{"model": "image captioner", "dataset": "rosettes with rotational symmetry", "train_examples": 97500, "image_size": 64, "crop_scale_min": 1, "horizontal_flip": true, "translate": 0.06, "color_jitter": 0.2, "tokenizer": "word", "vocab_size": 28, "encoder_arch": "vit", "encoder_norm": "rmsnorm", "encoder_norm_position": "pre", "encoder_activation": "swiglu", "encoder_head_dim": 32, "encoder_fused_qkv": true, "encoder_bias": "all", "encoder_qk_norm": true, "encoder_layer_scale_init": 0.01, "encoder_parallel_block": false, "encoder_moe": "expert_choice", "encoder_num_experts": 8, "encoder_moe_every": 1, "encoder_expert_mlp_ratio": 1, "encoder_experts_per_token": 2, "encoder_shared_expert": false, "encoder_patch_size": [8, 8], "encoder_conv_stem": true, "encoder_layers": 12, "encoder_width": 160, "encoder_positions": "learned", "fusion": "prefix", "label_smoothing": 0.05, "decoder_width": 192, "decoder_layers": 12, "decoder_norm": "rmsnorm", "decoder_norm_position": "pre", "decoder_activation": "swiglu", "decoder_mlp_ratio": 3, "decoder_head_dim": 64, "decoder_fused_qkv": false, "decoder_bias": "all", "decoder_qk_norm": false, "decoder_parallel_block": false, "decoder_inner_norm": false, "decoder_drop_path": 0.1, "decoder_positions": "learned", "decoder_prefix_bidirectional": false, "decoder_connector": "linear", "decoder_tie_embeddings": false, "residual_init": "none", "optimizer": "muon", "muon_scale": "original", "learning_rate": 0.012, "momentum": 0.9, "nesterov": true, "orthogonalizer": "polar_express", "adamw_lr_other_params": 0.0016, "max_grad_norm": 1.0, "max_steps": 5900, "batch_size": 64, "epochs": 3.9, "lr_schedule": "cosine", "final_lr_fraction": 0, "warmup_steps": 290, "weight_decay": 0.02, "adamw_weight_decay_other_params": 0.05}
Rows from block 6 of the image encoder of a small image captioner, named by matrix and row number. Rows with one number within an expert belong to one neuron, the router's apart. Each number is 500 + 25 x the weight over its row's rms, rounded and kept within 0 to 999. All counts start at 0. Numbers have three digits each. After the name is the row's rms in percent of the matrix's.
After each expert's rows are labels from the 100 images, of 14976, where the router gives the expert most weight on average: "strongest on" is what is common among them. Only what is clearly more common there than usual is listed. The data: rosettes with rotational symmetry.
# router: router (encoder.blocks.6.mlp.router.weight, 8x160, trained with AdamW), inputs 0-159
# gate: expert gate (encoder.blocks.6.mlp.gate, 8x160x160), inputs 0-159
# up: expert up (encoder.blocks.6.mlp.up, 8x160x160), inputs 0-159
# down: expert down (encoder.blocks.6.mlp.down, 8x160x160, transposed), outputs 0-159

# expert 7
router.7 107:523523513498517447488530511485519512523541495538537501456519506506508519519517531516497482492553458523499481480512491497517517477481500493501525545493506442523471510514514481488509489459509547509518492484526492513538524470520474450525486481467519490523501513524468468464501525527495465522491510495528536516537497467500508469515484533537490519496454521490527514520535548498518464472551489541516491513489502526460474446524459488504515468524522539516497535505518507537511543449513522
gate.3 091:471512473478496502557501516529494458523506519485469512509502481484492493458504502535505543463464507475451480492518495490450448502451456480484547531519465520542470527464458498478514492502486502474524511512479510533518528505538552518517499508501503534520476499509502447511492494489533465487521546516492496537493504506524521500489528498491523468461483505456516481483477507494513508516499516509540526507501501471509459490477523457463470437461499465500548502523478528464524510513501509
up.3 095:518548496495486517491523492496486466508472507525504465461505487472500476476481472501498516559461534492540494554449490501522481437492497526472501534520490499463504489496540533481473503467491489457509453544521494475488482509510463482464475492479531526460489508427498485513516454494542523502485480499465511470531488485462515499535518475496525456511470484475469519498498506459503499482507494501510571506507522502480500503450494459498498478497520489466512531473503537479494474503503512
down.3 095:511511527494486456467481500470496489461462522474455486513529544556459487481503508556526514469486511527519494502518480481467517521441506493474484481491526552498544551479510507491495525492551565497514520480526505524506459463485528492480557516508542474528512499490494501488486516509490497515505514472506521459542452465516530484521511515521444472494508524476490465488457491471479465497488523498534484505490523481474481494520474518471495499513487462485509503498533541497497501494493517
strongest on: dark

# expert 1
router.1 100:484548504508527490476548504498507519516529505499493524486511495540502499511532528497487467509548469499478499491518513499533525482487555491443505501529501483484489497519482491480528466495504505505511498537485456486536523473515488514535508434515471510537486530507523485454477461498498468511470510458514505537530480461511496465490484555504530530483495527498527530492542527553525506501511491500520469538462497467461482449521500486490508466501507502504542528528560506534492527480549502
gate.3 094:503487566510508477537505462505511516467488476511441500495459497490483516469542478505491487528505477480489567521525453521528487511472487465534497505496522507463501526500466473508515524498548503482502508510520527510494496536490497505537513515559519483524506509512500518483480452474505516497511479478476431436514525476488522523487482488471514541506454507464510496509532479496521514510484458492524475470516524499510497531511505510447546551526469497497519517541528542495492500519493525
up.3 100:497481532530526457510486499475463490497494502490421504496485516520488549542528502493545497489494480506467472501476455498482468578531484448493487496470537451533517524506488500519546498512479485486502546475495541525539468521483480496486444524549463501519514544515514531492497507475525528484485500455498479475469508499509502533493484529501518512489480480527492467500457469558482490474519474525523468495526519487450523506502510500485497498507474493505487505520521500526502471499500518
down.3 100:490469472476522499502490480520486566451506511465521475481462519515475549541475491506461520491478514495481487489518498461531500506519455539482474527496494535498489488499528495472476479503504523482462509507495548546508533477535493488484519482506517499487534487494527472531540547469494470475527496523513531483509532520556512522480527433523494528434468502490504509509483482489497541514462492516478484502511479518488521504544562500495493519513498449461482495513473512514508507470531512
strongest on: pastel; cool; three-fold

# expert 0
router.0 100:477573494484506475467561513511465512516501506517522510465502488512510515500523521482493484512546470527488471499489506478532529500490540495486481538516521476484519473528497460510500463472484511509509486524526455502509528472538468500510512499510513488533494534529510497456494469467529471519508488506490499502514481486576468449492469536525498509466491477524518539539540522530509486489501491498540474557503522484478487471514509465471518478516522493511498553528530495519529511465561517
gate.3 079:554506487487476505543542536495477517487533495498515538535542498490501498506455496508473490449496494531505485481516500522495519490524496487529502481497520490497484539479503506509513485541442455482509490450479479509517521497466486504451487519500521504488500515477519526534456524471535523537478487502466472514469457501500512454516480481522448502468522526459505493480539482484513488471492446507498476497511518471512458540478521492520517478489509499530545498501507571511498450453531512
up.3 073:537478513499529499540464514489523475493513491525512506499516479466455520536491521513523497493512481448454474466490508523477490492463503528498508505515501526495554507509482515534503537564489501536500545483491490453530506498470488510531488521479499459472544481481522518532518534501484464545456469485508482514477489549492516441497443497427481461481489472548513496544490525500507506514473490484532486510514520478504491529527497504520500528548475507501472529511510514483503489507497531
down.3 076:501516477524487500504510500496471479484485509501506461515535498496489518491534482504527445542492487521458550452459529530501495511482501527516487503484478555514467486462524502494541512505488527496521515510471465487456514526481504476490512486475513513482487500536530489550514492532491467533509501487472533523551513478506532475465475505470521518503531488495457488464512492538534532492492525478498546468481516491525482506541504487522519492486582474493488491531532548514549536521492537
strongest on: vivid

# expert 5
router.5 100:464529478501525499476545503492517471537530556540528528449503512537536510479528538509494481477543472512477491493494475501497494497479549482469530526494511512480480534532509497503499476482517516553516503504522486498492495439541498485495486499482475467558474530520485476471482483482480472548488554496520493523509504501521504495491479532517492527466499493470523536524508536558502494496525484514514483560480523479474484485533498484489510472489532506494526545521541495545511534494534495
gate.3 103:490496471485497509509469487527479519501496531488507493502490457443463452470483530514500490550514516477507527486505490552520467488486480463489454545489464479479500459490489485488504510502480486529476510478487493518483464482493474520501511522467536488489541511503511451545560488479493506500490500520495463469506541537472530505465474474545506524496494470517457525486499478543541450486499506499521527517503498500509510554509483498496543495526482546498466472462499446499480489485446487
up.3 107:493472487509496523502480503580442521495546526492504520494523532454464428515497493504512504526481487524494523459518478479504489482493500472495506535474544510506477479448499519486502519493498524504479489487513518541488509488513468493529503510475495530489557482552479444483502524492480510457526479550480472521517557474497504470457502462499496509508498475508515488516520533523557507459545493525529507509470521496513533534541502491511487497480504488478473487512521548504508518514520512
down.3 105:480510548530473492535518480523518492533518495518520473547488468436512500532543535508534517458530449482512508472493502519495511486508523485504485518522506532489503524554512467506466493508517520511517523490506530510510481492506529516515505510491463475499432528504501508541495523486508494516528518513464448473470526509498488510469516517499479444458478451497469464497526539506496551530479503537508512478519529486479465483448504486458468448500513528481507539509494518487506464508492484
strongest on: warm; earthy; three-fold

# expert 2
router.2 093:467552487543534480473544510490501512495527511549538506450502502538483526472513524505482513502534452519512484522495492493531526492483509477473556514516492456436500528521502523489532474459468519554529486540510496488503531489519484528523491484500479493507501477511470499475489504504514437486473505499511510518522508482546499511504453545531489533476503511510491524550522531522528473498497505502507479510505510497470488476507502452491502459511536505545502542522545513535493542479522510
gate.3 080:516514517498477470498478483473504540544492502455494528505471513537491511506499456547469498457470497485501477492515527483495448509524468507497482503484442478496525502454478487480521514492522507483465488453452506477504527507462545506510484511530510494448508471543495523500504476526511509472483502498522497487483510504511461511508505543547507535433469480522480538493513516537505446494512490457492473516526508494488502542472507527509541528541486527524468500534496454491476480521501455
up.3 086:500512509517505503514540512495505529551492462540472531511477472507488472510519480452471505510490490498464475495543491471517533500483509508521516496461538433524538490496477485510510524548494498525499502479512470502491503411498492501490462485453502535516530492569541526482496510496504503525508499496514449479453523491477478504517501475482473460521483478557524508530500519518485518525489482448485526494460477476487473484506485479507502507551463499520488459495498481464525492520526502
down.3 084:510519478489471528466486489486496477480497480480513492500488494502479503504495499545494503486427466486506486507517477496514566477513501514526479483509530498502510529489530565499489504548512517436517515443495515478573517485509517498491517527491511539536479496519520502501483493459524451484522473480492555523499489546533504499505510522482529500469503501531549499500505520500511452542487463521499466469497504554499521561498466545507477535496496523512479486503486495460517528494506527
strongest on: earthy; warm

# expert 3
router.3 101:492542491518530481427545485521503463511529512526517527478513487538495494508506534494450479507552452493513494499522521505530515467482525507467512509496515475491495492506476488454482454494488505524527500523509453506516491465516491480498515473502478503536463505514502517471470474493492473507494505506515491519528498479542477458499500553503500511453497533494531530521528502545526466461508502515536469538484530495485497458505504478501508459495539497518523554503560529517526525465522553
gate.3 102:500464493530450515474486509472495463505472473456442516481508490489466510449508536492466456486500492531474524539492482558543496483530452506523519512509527479544521514507532522520471539508513473481469497460512472506512476481482549466499485518483484484518539493493512501539475488528521478532477484462501491504502516499467490526482468529472462489500486490534536466479500543504483520451491524529463502479527520454504511519510464466460468499507481515498475475513461506493467497499495512
up.3 106:515463515578495495468514466478496519508466507489499516470496472467498476529519492491473494493497506541517502475476514511522477518494485530481467518507496501458445452482533470508517456468499499484503518495514487571479483507521506485518513477491455525515521474535460486495555518478467495510502485467494523490502503519507515481472513518522486469506499546533458507484465514502475499520490562420499467491473545513505441505479511508469545508495491486505478477492516476524511465522490480
down.3 123:473514468505462489482474540520475468505499505471474505528523513519498509504506490488447536472513538515502488554504502486532524545534510545548472504528491515546513514492475469488498514494511509453500482480493500485498527486472490505534461500530480545507517522508515575534500487430481507462476455493525461498515450492553525511485521489457499479527519494462484478479532446495502503506464468510486487498484489494479454477484499511488480520482511477528510482532496500476538489525470499
strongest on: earthy

# expert 6
router.6 098:491542515498549477440534495476479490533522536529550487477503497514531516521522503501481499512559516496527491506539494488526523470493497476443491509514489496506492477514506484517501447486499519499513489534514472509513503458527474498498521450495495488532470530529487471489467511488517486491514501501521506534523489470534485456512508531507526542488522516503512540514547515531502480477504487499558496542505518478449513441507503472491530455532531520493538534550524496508539531483535514
gate.3 099:498490551513524489483535451544491493460490510493499491512513507510492523518486499532507517499522511529512494527509508513524484498453489542475471512476509511509500477504489530505406498489507474479549517472494472526491494482541492494477496498509485500493440501497483508516504532508492526510474503502545502465523513508500518487502526521509546523528525488489472506508504508517502566464498527517481534473484448521438494475492487564434531532484513509472483484504453507486517497456462544
up.3 092:493533457505493477504512532460464517492478507475490562513494520494559493496461473461527530446492479527468507477493497502515541515532508500527493525498486485460497541477502503491522500490501504506444482492490511509511521463478495499500514523509521531495522470505563553499435523475497524513454517472494491511460510493486485478463478480516541538517480500473512522515532494510535480475511522490501489515484574505511510507518495526525501506531517440535539498486528510542464505472505512
down.3 095:450538506481547517536519488549461511504498502519495467449437503496513467462502520509509523543476509505501514498474495554470525474487505497508487496481474513470497539444511503504475483498533521504545499465493529511522511440488499522458506482552507515497470484484513486483486530513528460515497468518489492499496520469528488464449489492532516530480496505499497517515525488465505514552510493522497513476467495467504487485493500550478526473467506445525463530523511493494536465466474509
strongest on: vivid

# expert 4
router.4 099:461525482479543466462533504499492489489558517544505501464512531510493535502540542473486470518557487506503471514483541516520508487463521513490488535474518480486496502527488473477500497476492520502508508527492460488533490469524496474491507467527508478520464503518488514455496536485529476515494503501474512498513488451537491463473491528526509554446498538511511555530504518551482481459501505517534496531498498523491484480525489459476528448503501505493520527505563520519508518479534523
gate.3 092:505467498482518515493482471496480538500485504531547503549492509526513509510475500462499498454494457505507517534470519484526481526463488480440508518550487480520525501488462525556487477507543494517491493519495521516471548536500527547519497498493524502449527512476506488488501519519513523443482446487474562498477513523488541541521493546495485512464532496507484470456524493489498526508492527533489489467487476552521479531538491512525505519476501478508516502511511512456502456497492474
up.3 085:511482466513555491498494512512519509463511520530517511515498503535477511520495508471481504497492514534485487532481544490482506517517471475472491510522514498496503460514482491549443491507557449503474483497514494510478513512486470511500493495504546516510468519505525485518468506527510494522491480488533573511541507498486550515487512517487424494523510500525464480507482499504502533453504484494492474498491452555479514511479551497483478552504501465545519554553515520464516517541497472
down.3 095:539510481527473486500512513499474526486487473513520499465517472480466511502501531535548551508566529501481520527493484533512560502511514485507470531489509470481560517476505530561538504516511514527534492468475476534491483479511538494514489473500525507511544495520504536511445498491455510530526510510485478490491469513445507479504495482479529488446498516495516519493502468518481501517511470502478461477501459531514471457491493506475481487518510447526464491500489499529503491469439495
strongest on: cool